Weights of a small audio captioner.
Model: 19.2M parameters, mfcc input, encoder arch conformer, encoder norm layernorm, encoder activation gelu_tanh, encoder layers 14, encoder width 192, decoder width 320, decoder layers 8, decoder norm layernorm, decoder activation swiglu.
Training: soap at rate 0.0027, batches of 256.
Data: 39062 training examples, 56.4 epochs.
Rows from block 5 of the audio encoder of a small audio captioner, named by matrix and row number. Rows with one number belong to one neuron. Each number is 128 + 24 x the weight over its row's rms, rounded and kept within 0 to 255. All counts start at 0. Numbers have three digits each.
After each neuron's rows are labels from the 100 clips, of 14848, where the neuron reaches its highest value: "strongest on" is what is common among them; "loudest band" is the band of the loudest frequency at the time of the peak. Only what is clearly more common there than usual is listed. The data: synthetic speech, music and everyday sounds put through simulated rooms and audio effects.
# fc1: second MLP up (encoder.blocks.5.mlp.fc1.weight, 384x192), inputs 96-191
# fc2: second MLP down (encoder.blocks.5.mlp.fc2.weight, 192x384, transposed), outputs 96-191

fc1.250:167126161130157079087105165077131121136132115158129148141130096103123159102135182136093121126172127119067096111115104133130151100133119128119120123112124103100109124155143118131101120106124139126144148144164121139094117136185132142131149141145090144120185114139088126123135138129123119113
fc2.250:111114084129139113161157140131142140107126120167099130123174164082143154138136166117111110133134143160163138132118198129128078131148150143121143079096145130119138145087112132110147136129139132109117142120153087099120106126159094133125114141117162181141165142136137104101074154093133129144
strongest on: drums
loudest band: 4000 to 8000 Hz

fc1.325:144120123143162120118116165107103126104128134145161085111148144125138148133098156134127096121145140111095086115172106145199108134096153126087122129162066118139088134119131116105161115112092079135164150143121133122151154147128161093149125131128146150137110136097093170092153148106101139131
fc2.325:092135142106147078124099123117133137117149125085135162146164155148102172128171147142095125114150122091114151208113130141136125145133133133137131126146134144108152140158119073155148109150178124085090108117146143107100098134121117130138125138152112135081117109141130100156090151115156124111
strongest on: everyday sound
loudest band: 1000 to 2000 Hz

fc1.101:177092132108095123114137150084141096113158114102142130148107128134109117116179119101156158123098148139142141126139131089131133137150120146104110127177107135106107125146130140161180134135155138136131103197112118117105155149097156125186151152110136132099139134128056094120134131177145136106
fc2.101:137144121076143139074149118129140129151139147146104129129104170184083155135128131125099152128116108201147133133130112127136135152130109127113145104134125100126118055103100106106120132094124109144179138126109164182136131104048124147143094157121104135115132107152119138126123139123117126137
strongest on: band
loudest band: 500 to 1000 Hz

fc1.360:113074097138110102068107098113104154132103133114095146140142149144107117144102115101127144147141106162121108149123128120103111083110114153107163138145193113132171150094138139143158118123158161108174136100183107169107158095175134146136128134179151142101134098140113158125110161138095089134
fc2.360:132168165133143190134090152137145118154112129126161143144124156142116148091131152150134128120131134148128107172188175147144144177151136112166118116153123137136076117128139179130118133136099156132110158140156168108159102159052151096140140125118143177097126157180111130142127111131135186155
strongest on: tremolo
loudest band: 500 to 1000 Hz

fc1.169:085157103134115175149099107119127119134096092134149144088130112133107163077122126123133136067126143141112145118139079086136101084106106118149141098119106086120136153136120127194135145117131133103131139151099161121136157117106080151104127125081104159122111130113094153117092140170128113127
fc2.169:149131128119137146125107148122134134147129100149152106127101141114154147149125143104079131114119109147198134095144115180102119091144154114148151098139135120148082143134120121119117107116118088095131118157102124105137093107116128114148123154128138111147191119134163114122169128121151112138
strongest on: band
loudest band: 250 to 500 Hz

fc1.273:072093135141153115111149112121109139156176114096123134115143089145104154105132126128145118103126106164155098096142100125186125170105152174087089140131136115110118136112121113140123146110105149137112140154111138133129125120149141147112158155143110146134129131173125125151051150113120118124
fc2.273:087142127134137101116147115125125118141095102153101133166124081105086153083159098085154100118133076144180126123134118136099065126106128145110145094138157127104099110128123163145081105129147132154118156110096144109136161112155145109140084121115160161135111137165141111140120134109176117161
strongest on: telephone band
loudest band: 2000 to 4000 Hz

fc1.182:164161108105108111124123120110136127118157075118122144124140145137118146144103159118146105152090119090143120144102109117178116082100154109138122157144113139120160158098127099115125149082102146116113149133165107103150076105126119093142097175115080175124132106083114094139106140107115168157
fc2.182:130131149169090139110129136144106098167128123144115140109091126137152126147146151108118144159139125135131147107112104142123153100139135158159136114115137137110087119108125130137087129148163105107136117115138137137179105146102137112160148131129161113123131092149151121108105076188128139090
strongest on: drums; ring modulation
loudest band: 4000 to 8000 Hz

fc1.351:110112125157076121117120087091138102160105140150129097160089108095081127120084113142126136097125170120130131166172112141136142146119126162152093111115098117156136123109130129102149092130111100146138169102115095129100156149099177136062160153141130127192119109161125103133129136141134127109
fc2.351:140147146148131101161118114161134129130112202123147153111075101138086129099077167109153131087131157145104131094137091110100124118119133163119128094110117160140107112107093138118122111153113114159131127130127097138138151097113137124112132127149122134132151116130102167122158125154125147135
strongest on: ring modulation; telephone band; number of effects: 3 or more
loudest band: 1000 to 2000 Hz

fc1.310:154161105099115155156109153131157159162106147118173139122152111103150149131103125176172071138118072112129118147165123152137132143146139132122117113127138134137123112127121121128126096106126129139126154127117172124106102134092084123179112138136091141164109113093126137129143171141159118089
fc2.310:110106096107068103107139116139105123149112132146145120118119140163121124106173117132118159153136097116134121119134161128146111145091126099153139126074175094139130073110171108127144111106119127071141142107086112114128142133097125116117130099144090140115122120137166181087128116097143142085
strongest on: everyday sound; bit reduction
loudest band: 2000 to 4000 Hz; 4000 to 8000 Hz

fc1.40:135107139093146149119141087112149112138131139103118107175165134097157156136160116122162103101103094135133117118142122125150182134109099147128109131142124102147114123106126087170101145133085145194141130094115105098165135100132144099162163141124108075137091142179110154165114163176137110145
fc2.40:160133122154099094149147109107131134101106124100113127107119113128153088107168142117166125154144146093125141095146090168171101105118139134116115111142136118131152167109141103108076113138110155159117138098098110092130124128145101114114122135131147139131164130136109140156104085134131163174
strongest on: telephone band; drums
loudest band: 2000 to 4000 Hz

fc1.18:140147120131151143122152120084187113140095138105120097143121161121138118117140146165129115133145080125126194138137115115156143139098154157110123123110201137122096112130126116121116134144110098134129184127101114127174139094150103122160136134148127110107136094106131169122110089124134142120
fc2.18:111126107124108155116145143132145117129131162137143124124179140139108161120139085160151163095097171127120132160119172108146132168127150087122108093075124126128116114115129132122093149138125129168102130147098148131133144170105165116086144117143145117118101144152120135163116161102114115135
strongest on: ring modulation
loudest band: 500 to 1000 Hz

fc1.349:123111091121191131105137152119140124126121111125171123096120165109148123109114113150101102112101119107079099110126156152115084140142160101177148158142138145134094117148140142123132108120144095128151088125122132135128131134141139162133147147117159108126153138137169138123126143130169115128
fc2.349:153110133107151136120123127129136133132114075136102121116102156103120165117114125132126095081150124113114148173135123085122158121127133149151176123108093114146108140131102151118077105163067102134111103155126118087126137118068087129134085128133095097154154128172135118112064125139140116119
strongest on: everyday sound; ring modulation
loudest band: 4000 to 8000 Hz

fc1.362:124076115168141136162145156107141107121140142147109127147157148077090133125185152111148166134131148128120151124158076111149105150121124112142150123160089092116091135082113159142115149109142136132140138129161126193126104141144085152141140113135149113107154144104135133123124091147087170119
fc2.362:122132125156136149097123156117095136126132102159079164131120141157137116178159091107150106064134114095104112135114118110131115107162140146172120122117133143178108154169192104130117141107147104131111102133133119152150107120115109132129125128092173135117128164119136104137135111183118160123
strongest on: speech; short reverberation; reverberation time: 0.15 to 0.3 s
loudest band: 4000 to 8000 Hz

fc1.352:158137084143120119118121135154138130119128137140104165107209137077095138118157101111127100117116119115125140141093128138143104144187116153137117105123087152140149131139140148137115084163101122089107134111120176109120170134137149105144130152139145153148195108097115105138095129123125118129
fc2.352:139139129124130112071078145094122111160121092089102109156159107086169192144106111124127105126148132147144160106132135157106146141135142117104148130112154113097146100128136106137142115086161142129162132151129076103136143132143150117139084115159141160130149139104135123090109147139095111114
strongest on: drums; dry; number of effects: 0
loudest band: 4000 to 8000 Hz

fc1.339:165113100151093127109119157108117080149130161154097135129112140137149105131143139090098137109091110095099105205162098126131125116111106144095130177121121146130138141112135109155191131134145137130139146114106123134118126144157130154147103115109132110117118106120135121134154152137124147107
fc2.339:149069135116159157091116118145126097116179168129138148094134142091113146153179101148153134134146172150171104112161151122141165164107123051110106149142140144159135129124129119139147119066160110158109103149096114127095158132101135106107158161121108110151147159108131162137108080108140118179
strongest on: telephone band; wah
loudest band: 500 to 1000 Hz

fc1.179:141110136139126120125159086134130128122098133133160106109148128107138155090121107114185098141131120110132098139139171108149096123114126134163074105151128073111155154097129120134112170109159165114123147101119181151129159078115154178090139117129101098124125137142133155152103093111078114140
fc2.179:090144140105137102084096129131145110164152132164115102112151116114160122100145098130145137143082112124122140156052165125121074152141123091107146165205099180120115144145153156131143133149071126144128180098098143125128126142138113136115140078100071119133134111121140119150109121115114135136
strongest on: band; number of effects: 0; dry
loudest band: 250 to 500 Hz

fc1.92:101140124076115136144135135138146134174135101091076141113175132131135125127147200153110128100108107165166129099130128138115125111146116111099093124133162131113140124109102116129141125131147131150135112120157127139177162137102137168109099186108121125102126141105128109138133129113124089158
fc2.92:073157189106158099122099113113120136123082104167174119123099139146125125151164132111120140153093153105116142127080160112159168157154102147113102080157110167120171146135136103100136162142125147100087135135128122093073128119113135125114118147081151129132136109135134122142126126110164147144
strongest on: drums
loudest band: 4000 to 8000 Hz

fc1.245:141098160125156107180141139103119096110187145166115133156115129123109166148138096130147103117134123131154119146134061109110092143109148142129126159148105153115128128134135098131119130071125127137142110130145105179147182103120066133100146175157151125171179164113117137157104092128137132098
fc2.245:110144116139124159075119078153130127112133142130147141118122104124109105129122145143105147132150100158121109153109161108110126148097159136156130119128124147162142182092162150120086132112128109140128130177148154176137122142136134123106114096128128093144104085167147135110140114222132136108
strongest on: speech; short reverberation; reverberation time: 0.15 to 0.3 s
loudest band: 4000 to 8000 Hz

fc1.222:140120086112117154127136095136130110136121106130177124142129149163120111123170179118144139103163124120096141143152139147132128133123136182111101110091110110128094153122139120130151117154108112092146150157146119104139086099117144093077113141094147159082116100119090117104102139141102119077
fc2.222:162100104141169127140110097132124130115103138101124161121119133094120101148121130115114086133130116151103118119160095106117128165142145152121172114114145126105146113120159123143090138150153137132150137137115130175151162109127105126115136119143129137076094140141173114141163132162122131118
strongest on: dry
loudest band: 2000 to 4000 Hz

fc1.233:170134104100128176089108130110099126121146113067130113129130127146118121090150136120137091109127091092142118138118095135100127130085126120121152094176112162146138161132115103145089114101142115119136158163123115160162108143126124164121114148169126157106137130156144184121130109094139148109
fc2.233:151133118117109103102150114125091125159133202148079132131115109133162096126108125154126112112153136110131134163112119107141130165139154127136122125090131134096156082103162120107136110099164119137158132063133092082096120128144135125121138130088139118128111113165141129177128122119167164040
strongest on: everyday sound
loudest band: 500 to 1000 Hz

fc1.109:134088118112127164083144122141147138108127140159150108135126164120107153117165108140139140127103124129166093092127156115108121152130128120147103155138148112129149116100118094154132136128098144145149124073117132130134143112157118155074120151153127187139176137099127175179113129134143156142
fc2.109:148127117166125170130159125143143118133126131165113073125102151171083119111137142187080139102086143173143103140133106128113138117157130093148113147116145119105109137111116131145157108133126127108123151157133189088096131125141131131133168157095151078142109170123108146093142102097176154139
strongest on: band
loudest band: 250 to 500 Hz

fc1.270:129129087117117116134134134134119075131097124148157109111141133139139081171165069121187117159156123139132109141170107171117070119147121139094154126127135112161123101130143149122117146126091096137134164143100144115165132112127081137123143131112114106106134133149086140150169110104100124094
fc2.270:137136118092099153147164129101136135160104142122152176154106136140127121122142160167119114143116134115147169174118134110175115095186099157125149145138132123155138124113095102134151134118127146090108111147121196114117155075143154153100129134159130119108168140107131118132140107119136153124
strongest on: speech; dry
loudest band: 500 to 1000 Hz; 1000 to 2000 Hz

fc1.94:112119082125130113112169117157151127169112125139128100116163102093093079158115175148102113161136109107129130111118149131169170168145181179146111114103164120154159127114124108127156121089135120109139131110156179151147114096159129098101123129145117131121110130144125140139119117153165107105
fc2.94:184148138123097144162072142118095168100113118163133107168127140118120142135163102146133158108098122151124098112115088175150085131145092126176138108136106161138111121157148115127152139139118117162097153146140128110097136141113107139168163101129130124130102146108154095110102106145140126119
strongest on: dry
loudest band: 250 to 500 Hz

fc1.290:112099159113113127169112118124138121159157140135173114087123095098116165143156125140137091110140149136110153169137142119166120135135127145093163143141124177086083090136149148109151104134128132109110140123137145096118105104115095113111108154095163154092118141107131112157141110141109085101
fc2.290:118138173121171126195107090101101128100109121168149108116088105150180139130150135104113107096105081076126098157127127125097114081101111105125150147145129171135127120162171144126074120133151138152105174127106126162138120144141168113104082125132157110120107112106151135144124144103166112144
strongest on: dry
loudest band: 2000 to 4000 Hz

fc1.120:088117131141123110142143128127080133122108071110145109148155163158128103112161112178180158130098145196127092167114145156140108104103145119120142127127162103130154146108125123171111158107101141104120107118110148108120119095096133138139141123120150127119117140114116126150130145151131144136
fc2.120:130107113123158146148117134138141111113088114122127156112090128123144134156089152124148140102136087066138097094129130126118084145153147138089139116109105109119081141156131166108150133163138092124099135102095122128121111122179157155128139171155126112102166098157115145136148125103143150138
strongest on: short reverberation; telephone band; reverberation time: 0.15 to 0.3 s
loudest band: 500 to 1000 Hz

fc1.257:128161135158110124194115163108109137117116102093133134092133117132170147145105137125143125125155111128095103132111118130122121124116125135109134142141152113104112114096112128104101125173139105137116121127107129127143109098117092157141140167167153151161152143134146079140086140130132113170
fc2.257:123176173146129158128154112126099135119120173078093147148127132159112125122192106108145095131116112114095120128147078158145175121117155099093123149191139136115164120126109163071112133117119151140109128113121155158117183127183118125146127148119116166120128129107086153130134112136115154133
strongest on: wah; dry
loudest band: 1000 to 2000 Hz

fc1.303:146152152132166150124109166120126080149134110188109098170130153158098109110177143146148076108141145154127107123091151124135106172143122108137115107121132144089090099190094116153092128126097099109094114105121123122155135148128082105117119125141152147086122124125095144124085138138155159140
fc2.303:135077084123124143131067133142122084109144108102112142091132149104128130122160143113100124105149164148152114120142173125104140145134146111118144098133145041118125168123142099126109136104085127131141081157130112155090114134147145145127115122118119127117148129136092123118166105135165164119
strongest on: band; dropouts
loudest band: 250 to 500 Hz

fc1.33:132118155136104120190146136125094113078156162157112138103163133088147108127144157123087134100085096127158115120106142125145123163109155123136092115142117142082122109131106118124118159102101143137159162167086127128135109092139108151142126117128139141119166151101152142155106091124141150114
fc2.33:093146180102105162102084153128132153150110100134090101156165124141143123134121114132144163122141088117110147095145147127074091124130124140149110128127124138124152136131157142151110096151139087118111137139127119097146082109151168118114114143155147142136133134081098119179121139116126147126
strongest on: drums; short reverberation
loudest band: 4000 to 8000 Hz

fc1.71:151116097122137083137110128127134153126057106135142106118119089109148139106102129139140118154131105103134080107148094125113155082163148138141134108090139109139099127148145150123102127102099087137138154106170126088119168170119129181102134116147078107131109131097137132100122133139120099103
fc2.71:083112157137118142158082125118157118131126100141113110145139122145141125156156137137095145169115097132133133123151167129111108112130127121133118114123121115113137123146173147140154139129135129128135105098109125108150199154159075160117104161124090115127182146137133126173130109112094134116
strongest on: telephone band
loudest band: 250 to 500 Hz; 1000 to 2000 Hz

fc1.249:141071101136117096143167151128107118147171154118120130102128089124123146147142119101144112117129144167136130093131163149136136154111131176109083128114147145138145152103134134124099158124106157153138130123152124109085091102160102102085118122108112080100112093109103109142094135106179111112
fc2.249:098138103115163156116172114097105140144133140125126144151106140148132094128105129153112085146146124182151106135130109126125174118076115101137136145119117143097107100154143077114108098124108178121133118114150124175113156111186085118115074123156175162151108139132126113139132127119114134096
strongest on: dropouts; bit reduction
loudest band: 250 to 500 Hz

fc1.353:182132113165096121146142159111137142146113129170141135169137141120154166112131109110150093124131117093168107172149113119155120133153102115192117119134139121088128133170125138135114087135135134102165136092084104146097100131127123142146082130130168139125148110174141110159145120074139104124
fc2.353:133119108106152130145127088137141141158132145124168126151104164129113110155149126100108143136092122119138169141179124080146134163105105147132137122071145166128154148131104086127151093108134116161129123120140095143112082081105129114120131101148130150121110114084138149085105127119120142140
strongest on: wah
loudest band: 1000 to 2000 Hz

fc1.337:127154124099154114128133138085149142138115119111140083139165125144134160115115099116182135105154144153159145113105112161174158164143126089108124144126117112095110139120153073113116163112131127108147105106120139131127162152133100131142160156128157148155167124116097148096154121118104065146
fc2.337:128126117140105144153116098139118084161122106133102136149098156097169117157131113121129144123125133128090146181138141121048061116121131163145123122117125106144105141156153128117122102128173138159123143126158086077148110105125058117138162119137160146131135123108123118135128140106135103108
strongest on: drums; dropouts
loudest band: 4000 to 8000 Hz

fc1.361:139170156106133115132128126130123124101129131161131102112146140143106116113099131144190136142121126133130109122163121126127113130055133135154142094154162131119114173116122158128161136145142125117118141113147098175117086135154143141129139113113158100125113126113138100104131106182105129128
fc2.361:055144128108108100128110151168119107131125103112124122122145140114117120156098155213148130104194133117172147121112126103077084159121110135160121077132140138121110125118149129134113152096168139157102133146126094149166139164096134165129101112162113155097114109118120156125113124148100124140
strongest on: speech
loudest band: 4000 to 8000 Hz